From a checkpoint of a small self-supervised image encoder: 6700 steps.
Rows from block 6 of a small self-supervised image encoder, named by matrix and row number. Rows with one number belong to one channel. Each number is 128 + 32 x the weight over its row's rms, rounded and kept within 0 to 255. All counts start at 0. Numbers have three digits each. After the name is the row's rms in percent of the matrix's.
After each channel's rows are labels from the 100 images, of 14848, where the channel reaches its highest value: "patch colour" is the nearest of a few named colours to the mean colour under the peak. Only what is clearly more common there than usual is listed. The data: made-up ball-and-stick molecule models. In brackets: how many of the 100.
# convs1: 3x3 conv (model.blocks.6.convs.1.weight, 96x96x3x3, standardized in use, each kernel summed), inputs 0-47
# convs2: expand pointwise conv (model.blocks.6.convs.2.weight, 384x96x1x1, standardized in use, transposed), outputs 0-63

convs1.45 058:179167123105052155128118130150067077129119134158121100148120153136129137079141130115135135128180138148157108149093138125116115117113149111127148
convs2.45 022:127126126125103126159125117131123129121128130125128126130255000129132134126136118132128106125133139078098123133117134106126127158134130125123124130121126110151132148136124084103119130116129109
patch colour: white (73)

convs1.36 105:106138142121096168155202106137186199125181118241159174089135101152091158148133135159137110132162128167133143131124139090140191115080123072112105
convs2.36 096:124113119152142127147116120127148116131126131108154159131238092080118114148153119104130149123087028121128158125105118124107126055106101068171111140113158131027111098133117094106167098169153110
patch colour: brown (41)

convs1.91 065:124181119130139135118155124131108255123119092130131106158122119071178125126147123172117132112219140128148118106119119116141150129125124127128137
convs2.91 058:127129140131117127128130128129128000128132128129128128128179132220132113126129125128129136126132110121126128137127114123126128133129129159128128128128124127121098129130129127120117127130140132
patch colour: brown (55)

convs1.8 102:136101081143085178169163163203189202118170123124101103134128130152187102134126126123116136136120074191068125128149157122146143073128166118124119
convs2.8 108:128117157124111114060133140137119134139131131133149162114155149135126101120147126107136151121108123147167143125103150118109125132102120000114140134105165120081087099131129129119170103157114056
patch colour: black (74)

convs1.77 069:108052119119099071099128160154113108154113144128153193074159134080131087149098149079134129092171148099139168154131105145139114169117120114123101
convs2.77 072:127128000133127127130127128128041128130125130126121128104067133129138129121117127130149077122133123118135129131130155127128118108140137126126105128126128130185117129136128134129108128124127255
patch colour: white (55)

convs1.27 058:100130122129212158131114112109201165104204102150153169144119129171144174105145114175128129072139091138148117096113130150152158133137096153116120
convs2.27 034:129130129154142120158151132127067127119117129144116158129120171108129132099091133117124068123152134131115122125125255129115129198125128255130135130125147153130080114138129137120128115142164139
patch colour: black (98)

convs1.58 053:102181130158147112167143122101116140115090102192144239197147137150122146132142130129124135089109077201156096117120146174141170095092128118108130
convs2.58 035:128133141110126137153137141169123136127126124126125150101120114127139183109083138121121084117133113106128144128103141124118093127125126176063087127105152116133127112129126129118117115141152150
patch colour: black (98)

convs1.24 064:066098115111141118130155112124099144132158078159123172117148133162115125157125113132118153129189185144159113129102152139135105179104112180086171
convs2.24 055:126127131103136125125125119130087136131123129125128131136119129140146127127125127129143131131157123114100123138134135128126119021135122142134135127120128109155172132123126127101124130127118127
patch colour: black (85)

convs1.29 069:112102138135208145120108116126168145136184070070125134139134124169149097137131150065127128148133212120073145128134131128129120101120123093135133
convs2.29 069:127130125139131084119128128144129128126137129127138131127163125125124102128115128129121132121129134116097150139139128126127126053136120126115110122118128130127152124127125136121120122134207135
patch colour: black (99)

convs1.41 071:123214112101124126148143140130178105173144162089103099172159148161149102133145129089127110125125189109150058144163145090132091078137116090131180
convs2.41 036:133140161146119155130121132104213128131131115072130128129123029111130133117142128131122096123148106104029126129139077124127147131160127132125123129140126120128126142124126126112121128118145149
patch colour: white (66)

convs1.75 085:065121138128103121086146139085164104120132115140143126091145102111087128164112071103133086102135155130158130050170167156101092123127140135139093
convs2.75 053:125128000101131089147122127138128116131131114129119128106121221130132127123131124130132130121140090129131130129113146125128128081129129145117000127129127121124124123137132128126113128127173176
patch colour: brown (41)

convs1.70 126:131035085099143180141169131142159174117174092141148164071148111127130173110123133078134133173105172145180105105187141119161114110181144141104124
convs2.70 133:127129206148119104088122129119127125134139128141129137203182126098124128133141130123129212135116135125124131125131000128123143122125119111212102133126137131136184122127121120135130122126130082
patch colour: black (76)

convs1.93 074:102112133067167042170096142144118134115152125147117155086119166110128079129134177150105166119148101137133108119167117149131216134110143048152101
convs2.93 102:126127128134126128136131127134173209128134130131128128126134152130128109128124124128134128128131106119128128134125101127127128128129125092176129131131124123126129125132127113129126128130133128
patch colour: black (75)

convs1.80 044:112140102078121161131108132128144101094131124093108156075145121108139189098170173214106149105136202189151111149147118156103129126135124166120021
convs2.80 056:126129000131125049131127128067128178129126125128127127129108132122131126128130128130000119125131088112127132130128073123128125128129129129121000128127127127126255133135126128129112128124142145
patch colour: black (94)

convs1.4 045:106172132117130134080095133081141152130125120150109160218100139127139101119138146103131135118128133138254129153121129113160112204130196130130149
convs2.4 043:126135128127122003135130127128129127133130127124129128128132127080132128121133125130130124126131127113121127130121082127128124130130128133132129128131124127127128129129126127130112130122122128
patch colour: white (70)

convs1.81 133:076147133119122150082167064089172144114201073185105127107153113120077153113114132109124093106127200141131129000151127129074140129120123151150100
convs2.81 073:127127115120161104154123130144098131134162126157139149128108182032128142149140132118116086144122123137144164135118132128118127124113116128055128138116134137124142126127130136135160106147165188
patch colour: black (92)

convs1.44 070:179246170141121139138134125132114110128111167168149130197162123131180131154136135083131141117145132096136091143124101137131137140084147090100066
convs2.44 032:125138043129124129133149129128140122133129126104126128134135087113143106116130125131120120125132080101087134127120132135127143111136136137123000133130130108128130138185135128119110129116177126
patch colour: pink (49)

convs1.76 054:130255145155255136121133149121117120122128176080124127189138137116138135109131127092116138112117149134133148093126133118118088110072125129057124
convs2.76 036:129137143120118128138153133091124129121128129110127128129128094255129079127133129130126255128141127111126129125123129125128099121136120175142132129120126125169128126128119122121107129119103117
patch colour: white (73)

convs1.47 057:144134204084129143112103099170105135122101171145106121125132136118077100134156154177141126046139102102178134133107113119248131117116126096146138
convs2.47 034:123148084140121126129126142126128113131123118075130128123127037222126187121125126131027137125115124111085127130130128115129122128127105085138129133124128075154127138140135138140097131120074129
patch colour: white (71)

convs1.50 074:100210153176178150178163082112195185129194107156162099145137107105130119131113149109133137154124111176119133098160140095171137057130165106093098
convs2.50 069:127121240128121132121137130157127119131137127122149160130128139130124118129143126112123046130114122132128154136093090126112148153112107123131144135116154134129190101133121124120154107147124054
patch colour: black (81)

convs1.13 111:089087104101147117106112115133127096121091114044080128049159102119101132108123135069135115169119177128130132156172113138114152131173140159113122
convs2.13 112:140139137131118128143136145115127139114127149245129129127127200117112174122134145131130127120139138147182118110136125142130128155134134129127143119144124160178000126096145185135127129126142125
patch colour: pink (62)

convs1.17 058:067162124101133134139122169170100248148171110155153138194127166168126117125143129143125148152138133119149158090116140125206080100128130113103121
convs2.17 037:135118137066123112124156129131242124154127138122128138128122125131142139116140128129141129132131126122114116127108068117128072139129128127138132126120128123136190131140120118118100128123087129
patch colour: white (56); pink (43)

convs1.85 080:138113134140105146121190141157112147120130146134096108255136118137123147113128126149107137088130158128166106088118176132133145116130122075129000
convs2.85 038:133128231138111136141141141124169115073125139131128126131110138164118255121131139131124124106133189114154127127121104124127107095143123126104131125130129123169127132128122128099120125131122149
patch colour: white (68)

convs1.56 133:124197096101100117144127148141120148148154228101113119216143141131156117141132113113127180143145130098113105230141160113143149113132112086115197
convs2.56 155:139137136124119211148136156130126125123129127068128128133127077000114046116166154127127164123168207140096124114143171158130205148122165125150196117135130158128075126129176122160138130127068128
patch colour: pink (51)

convs1.86 163:144108107093130130068128085120148125102099064095133103047115146142051091131140166087127095115128127124149089150168204142164138129152160152150140
convs2.86 185:145142143111104056108148160109128127097118156232127127119085201153096240122119162129092006108150187155203119106132099163130092117144138240136100111155122167169036130106149169169130128128118159
patch colour: pink (45); white (45)

convs1.57 097:162094154168160173134179100151160199141129122228156147141151102142115136119131126110116111161129078154077124113140127119123126091123134118096098
convs2.57 090:127118189156131113140135133131082125128131137122140157217130175136120118132130129108114029124134139136145155133109115129111134255109103153013117137112163124150106092123127134120149107155123086
patch colour: black (80)

convs1.33 084:090153143166184165169188120113171157134249118201167169110154155143127194147139137167132146101132147164125131109133112123149143126110109124080085
convs2.33 105:127124130131148127151130130135114134119135124127124145151174129127127128133127127118165092136125098139105139141129205130119134128120106128157158133122149125127094104129130123122136114148114125
patch colour: black (98)

convs1.69 176:157091127099102153070104114115163150107076119111126069036121055140036088120132167152124137169141106163151103132161196146129128149132154104142162
convs2.69 238:140141141107116178141155153145065127106128150136129126131110189149111132126133153130131105113156223146149120108141160161132136135134141211135153117156124156190129130103148181163132135126070006
patch colour: pink (48); white (42)

convs1.83 060:114165119047148162075128127164141111112100167122176133122074067144093142080128111190144145106168134123150112128129140162129125136136110136141154
convs2.83 054:126123050111128048096128127165129118132124127105127128125126128214131125124131122130135098118138136113124126127130071123128126122122130124034000126125126121138187129133128130119118128126114137
patch colour: white (71)

convs1.65 126:108093077096065125091119117148155108110099152109102114081097105110082115142175130119112114122142139132153127196159137138183157167161150145152169
convs2.65 123:142146129112113199140150153148076128127128146146130128126135240086117126126160147127205216120152206152141121112131118159130088162105127099034255117162129151122130135081164149152137129127104054
patch colour: pink (56)

convs1.2 077:095171104124102138129107102111130112139112150101132090100127147116111109137114161119144141152161109140124138197147170112152152131133128151145153
convs2.2 075:154151129116115114156188181140132186123130146139127128132085128044110114120128168131126162111191127157107118108146137195133123132124143122125126104161122160138126127089170121152134126125150152
patch colour: pink (65)

convs1.6 050:192176126089136110131141173126131119121154105123064136141111138106135128054122131148134190115140133133145122152103096112171139127094102044090172
convs2.6 035:152159128126112128160154172142137002107127138098125123130130141215099110114127165128188126112170060134030116117118126148130121072145113127136124117130126122024127120130125099155126129122120150
patch colour: pink (42)

convs1.71 097:124113116067154108099121174151124139137113018164109153070083099121112120158209123135106087112115140140121164167118120152190123137172122126123126
convs2.71 084:131118135115120115129144156129129146125126135146128127123130132233116135123132155130161112116127110128134129131130136150128129255138127123155159122136124129112125127118150177130126122125121157
patch colour: white (48); pink (43)

convs1.64 076:020127104109102108082132133104148113106142017119132125102165125128107123120141107129126123126105182099142127048140145141126109147153151142149080
convs2.64 053:123129128137125133136127125073128127127129119148128128128140148255129142128129125131153110126130053111110133129119142128126126123132113133137128129130129123125140130132128127112119129126162123
patch colour: white (67)

convs1.54 086:135217102079103119165131166126120133145152141074087152206126160122110132140140127107111157118142144104110119215153175119162140139138116103115229
convs2.54 112:135133131118121154135137146153150132124127124034129129141142061129122021123161146127128150125148125126085124115137226147128199127122148100114141124131129139121111129124164090136132128124091128
patch colour: pink (46)

convs1.89 061:164124130067128000135091084153167168121137086108114127195121128137139133118117135174122118123132150117126091099157126104145158111147112139106091
convs2.89 027:134123139149098120118139136130152127117124123138130127130152135151116200126140135129127125127122129125090128124125119127126123147142116128128127128134131124059089127143129134113116127129138235
patch colour: white (68)

convs1.49 086:075098085089138110097088132092097132151126170049093141057107124084125152136108165091145169083150196156095132129154089133111083140145128143142150
convs2.49 109:134131085118112108111139140130121133130125126012128128144116000163127152123128135131119160125139115110081128124129084127128126127140126128118099127115127115136128133135122107127122128126170186
patch colour: white (67)

convs1.31 080:056091105100105119179168099132151178128173099177097147086151047125055173102119136178115146123168163165143151107129131137126122143141134143130116
convs2.31 074:126130104129130129127128126130079112137127128123128126133090127208136126125120128131148131130131125111114139129133081128128120152129128125128129128125128119148122128122126131104123127125129143
patch colour: black (94)

convs1.11 093:162049162157072071134003163149168118142015104117129140082150117120106089161135155210148151147167159118155134118115142145137095144121115146156129
convs2.11 092:127128122093121117255125128128099138123123120128131131112098133125129170125125128127125124130122124118126128128129000124127116128125155127102107128114115121164167138140126154130127127128123122
patch colour: black (81)

convs1.14 057:107130133070097117130179129132130155170185099145138146152135144128132161136138137165119138092138142070153088068241124142127142141128114092121130
convs2.14 029:126129081131124124129129132160128127125125118156131131075140133128136128123128127129134126127134111106114136133124167124125106138131128128133129126127126128107126134153129131133123128127125160
patch colour: black (88)

convs1.66 067:134146177136151135125108217150132122124109130146128113125138110136111034145131133167113120138115133132222180075130150127140144144138123138123119
convs2.66 021:132147144133103126146146144121128134130117130119128126134190000143126080127130134133129112126142150101072119124112131109127075131141119124126102130126126121078125131112113116114118129118002126
patch colour: white (73)

convs1.90 237:134080122150112194162213135143174204149170154133146138055131125157140191123128154124144126195116162208163113123165147141131168139146161138140112
convs2.90 293:126124181141140138132116123147220127129152146127165147157152119104123103174160134114151199152100148129144160126126074130116164135112083145161157148124143135089126099115127099112172113155129155
patch colour: brown (41)

convs1.21 073:106150118088123122180150117103128133116157122131129142103153098192170126140124139255128148062149132136160193100137085111128113157107116109090114
convs2.21 067:124131109126128092149137124105128137130129127086128128153126107122138053124130121128130166133130062119089135130124183126126120134139117139148124131126129125118128127127128103110122128130099153
patch colour: white (71)

convs1.37 081:122142134159111142145152139185130154125147189089114134160120153128128086134153126116120122098150168131120127201128148172157074144098160116137088
convs2.37 068:124129132128131138128115125115143127131128122124128128138118009110140142125112122130123123134125092115108129134124110125127140114125126118128000131128129106122128133120127131100122128126126131
patch colour: pink (45); white (45)

convs1.78 112:145151155128184132096227159152117080142069148099077154085160176086135103149138107171139094105144154102108155170098130123148064146098146085142092
convs2.78 098:124134137143124138151110129000157127137130113128128128131126133111133110125131129129119032132125064120089131139123124125127129126136127076133124130122130122119091127143124124114126128122188133
patch colour: brown (48)

convs1.68 187:112033118092100139093147132116083137093171107114109147047116191131152143134120123143140119138154164097185119131129131123119154165119144073135119
convs2.68 167:127132033148119164135122131255092126128133126136126128139120124193127137120097127127255024123133120121126132136128049117127063049132128109146121129120126126182144122129126123129116129131112133
patch colour: black (98)

convs1.52 062:056168120200138135144169159207134120219122147127133111222145069142170113117139113107123155122172144042174173165121171122170125179113141088145141
convs2.52 036:130153178115115134127173130129129120127129128102126130165134104084138121118129133131121017125153131092123113130121095125127255133123121142112128131129123111137127129142110119103124132118149146
patch colour: pink (50)

convs1.22 090:116077115160112147125113156117167203128172124120114142089083134175079121115127134138131147174132141122078102136139122188143167164104139194151132
convs2.22 079:127126149122125129248125127196136127128136130111150138165132129138130127140130131122138164132109147126127153128113030123122129159119124090161066134128134129113205126144128094125137121130123151
patch colour: black (66); brown (31)

convs1.15 044:120195120110110126107085115184110125148124107180158136075133128135174127110114123139124154122093153108190114123139128126188133153145116127228131
convs2.15 029:123129008129118108129128126128096255129128135129129128142130136128149122121134121131131117129117129097098128128122155121128126139130126129000127135132127117153164133149128147131121131122067136
patch colour: white (51)

convs1.25 093:128093128087142118124091140166130130150124126140098165058118129108065121166160141140096140133190130118139129163130092141152108094154125163123208
convs2.25 090:135133143119117124120141144128132135116127135232130129127138148131117174126134145130138207123135126138132123120140118138129049198124112127128179122154129141122151135094140157124126129125122135
patch colour: grey (61)

convs1.67 248:068116145103163145079206080078144172142185081194137164113106103137069211129129138108105101121130178142150111112158138150120162148147153155132146
convs2.67 231:124126140138146029150117129161149150125159133128150144143125126117126097154162127116133172151094100128122155139130126128117122157109099112136132137115142131108150108119126091127166112144128122
patch colour: black (89)

convs1.74 057:076124137082136129075095146096179124142141201122155180121118123151119159141128123175132149120043145124185126092138057137128142122147123108134105
convs2.74 024:123134130101164129125120126130124255136123122128122131154116085014162116125120128131157130128148142113101133126141185129127118131144137124171134128107129108130180123120129129124097127122099188
patch colour: black (95)

convs1.87 090:160044134085071152128040119125187169115178142071107132155091135183125122100117133190148121127091139125146067171124159116115174119147157026141109
convs2.87 118:126128129124126127000112123064085127128128128125126128140108128131131125129130122127128164128130116118120126130127000125127120128126125128133038129123132129127124127142127116124124129127163127
patch colour: brown (48)

convs1.72 128:108146143164146181126212099117189208146255099188182167124111112161112230128098146125108119112126147188134124111144123126129153117152134187100111
convs2.72 089:123115163137159118184130128134097129121157125112160174196089080129124116156186128096138081140075079138123175139115066125102136125094071127114128143115152129111134089134132099131191096169110129
patch colour: black (89)

convs1.55 079:117115127105142108106112202175143114121123182121185149186083185150135110139124174122134119129134113125134129142152158132165099143124153087117047
convs2.55 085:133116128114117123103123137129101125125126125006126128129118004255128170117140133130128134128145131112121125126134136131126136157135129095126114123123124121148123133129122135131125128128124123
patch colour: white (73)

convs1.35 146:115110134183107117122099097120111122115088086105097070047112084107136113153103153126130129162120124110093098177176201163187161149130208131150146
convs2.35 185:153149134100104131129169174127118150097122171223129127121109191088096184127136169129128126104148193161205115105135139175132111166127142104175144108163124180149128136092167208177139128126053106
patch colour: pink (57)

convs1.73 183:166145110149112116172089159172117115130107156116101115115121125109157124136160144121156170156173145132101148186119161114193134124127104101149173
convs2.73 171:153152124090108244117169177128128112104128154119132128128122120116099146120162178129129190106155191151128110097139198170130210131121125120129152108157126150194125134104190180163144129123079140
patch colour: pink (55)

convs1.40 122:103074100124108124156114118153126115123082145092096102136113160131133117138158151125127154153197123119114109215176215138183161131145159163152199
convs2.40 124:155136198103110110119159178255128121093127160171127126129098202138094209132120168130121129106173139178207111096145117174132121167126131110131132103165121162156119128089170158186136124128078132
patch colour: pink (58)

convs1.94 079:164152111164095100106166178124117123134118084146109146159178153090113163115137079208114118097197128114141148059091020147133173140104106133153135
convs2.94 086:125130095121124063114125125131127186136131123124132135128126107171134089125126124126129106124127000125087129137130150121124126123128117131128125134124132118128125127128124106119125129135127170
patch colour: white (44)

convs1.10 064:088219112084134108147121125057093124159123182113125095165160194138136114137106060110154129142216127099167144168185083090141132124081133132120095
convs2.10 060:136126107143131127168117136133144126126127116076128128138120093115123113126146136128128117124164032136071116124137201132129115135145101000146121123138129132113125125122133096110129127123178072
patch colour: pink (50); white (42)

convs1.32 077:089040122091137140112138070135135121122139112127134107095140115170067119118137128139125085214128146149131138196221177138064112119170162168136190
convs2.32 087:140137068102119157131130150150145157130124150132127127130131184000117106131128142128085130122152143152142116117147123151130108135129117061130181113177123152139129132098146112161130131124086000
patch colour: pink (48)

convs1.16 154:144135116156154179152179141111180213135174128234171172090133120187143153101102092194136119150092104164152123091101150126180127093124122111085104
convs2.16 158:127114175137142199144138131106137129111142133125161167148186145144120096149166127101144116148096115139120165138093142131106189182087099025255175140114151124094214086136123126096194099172053092
patch colour: black (71)

convs1.42 154:132075125157126180128183134134253163151115104177148119121180109194120106126127090168130140192101101136140098100140141144135169091160132123139124
convs2.42 214:127119198133146152130124126115230126121137133128160150140247135113120103148169122109146176146104128133125150130107154127112189070109104104164128140119150120100160102128125121107182107159063087
patch colour: black (64); brown (35)

convs1.60 075:128158122114177134140117153131139120122118133159059125113134115135115083117130123147112116133095119137118154044123147118123117143148128149133036
convs2.60 066:128128132130125121130137128128127000135128124127128129133136132190132122127123126129128126127128109118119126129114144124128118134133124166014128130126128128129127130123123123116109128123126128
patch colour: white (47); pink (44)

convs1.28 055:091116134096154114143061143143060072120020104102148123066120104123084073109122132043127121207125124049107159175071115118161117145128121088133111
convs2.28 029:128140148137117121128127138128244120138128135149131128129130127248131125119146130133128113129123132108077126124125123117129097132131128117220125128130128122152124133121128134112109129118103125
patch colour: white (62)

convs1.20 050:131133124107124126164115119224119097119150136174118147132128123125140111128117078147133130122126129122118148136128106102155164115210132139112035
convs2.20 050:126128123134122123127126127104125125129128128128126128130127148129131126123129124131131130127137128118123128128126126128128123130128128128135146128128126123128123128130128131122113130123128129
patch colour: white (54); pink (46)

convs1.61 060:134145118120129131116138133120055119122128142167121103099100115134130142111028136165123115084102135192148133091119147122187157162138159145130104
convs2.61 044:128131039133117122130148137128128122128125126175127126117128132199130129121129133133127122124129127113130125127127124126128104128143130125127128128130130124127078134128129129121114129123132129
patch colour: white (74)

convs1.43 083:166236158164093131138103152159118119127143199145116090225157184138191114113121134108101130127160163102144116145090143143171170136060133085140111
convs2.43 049:137134149125118128145129146129087126130128132112128133134124029096134178125127140132093138125130149122111132133121107123129126123145136061131131126131128120169132143107120112113125129123146129
patch colour: white (70)

convs1.48 057:103186132144136115119117131136128114138122069117110127108040147128131132122142156109129139142205138100123123015100130121139121135120154073130136
convs2.48 046:129130115122114128124146133134127157132123130117128130155131106135134118124129130131115131125141087114105133127130142129127114129131128131000127129118131114111126135130122105124119131122204127
patch colour: white (70)

convs1.79 044:034135130081148146091148136099169134137127150046139139088124132137151154129125172103132139176126123127095094123149013127106155124159157137130126
convs2.79 018:123135132128127124139126129129116124131127127128127128128129114121145123125129127131130131129129118092118137138126138126127085128144131129133132129129132119123132142132128131125074127116053205
patch colour: white (71)

convs1.1 041:201196138135207140135105122129154153115134174148133127139125148121146021136144151121141134100139127142123176118131096120144098145122113099130095
convs2.1 013:133127125130121128137103135133127120133114132131132127130125124146126187111127139133132107107130131074035123118127129111122124137160147120131125129112128100101124137169125109131117122129141164
patch colour: white (61)

convs1.30 095:106122140083175148099208092104187191124211108202128163077136132170103172110121136199110130077126139119162145065117104145138149159130092153085098
convs2.30 063:122123101128149133151124130129134140123124139129137144126127137143127104138116129116133090146107135125127152150138136129117135133123104219128138136115129114145128106122126122123160113145145145
patch colour: black (76)

convs1.92 078:117084115109078161116167102133064255144095118142123092180110109095172185155119129158127135098137148165152131149144118106125094153134126141107162
convs2.92 056:128131160095110126156109139119126134120130125120132134109043051235127122131124131129127105127126136117061132132125031130122105141121120132130131127119128127073146114123125108118118122132146121
patch colour: black (78)

convs1.3 073:123205135102097138124097107082125112172144188079126133176132132102115117113097109106148118109122137098135128185183128126147144175153120139132113
convs2.3 064:153154132132109137147180171137131245119130146125130130130130128142098048119126161128129151119180130159092116102144161191131096126124137012128124107160128155075126127085179107122135127125142141
patch colour: pink (57)

convs1.23 220:119072108138123146141116087142131099126067095100095078039116125149068106133119109102104107171142157107122124180190178143135145157131190166186141
convs2.23 256:146145115095107160119150161129099104096115157205128127120110193082103210126121162129128059106158181158211114110148106168131097135132132210133140109162124179154108130097150190169132130126091124
patch colour: pink (53)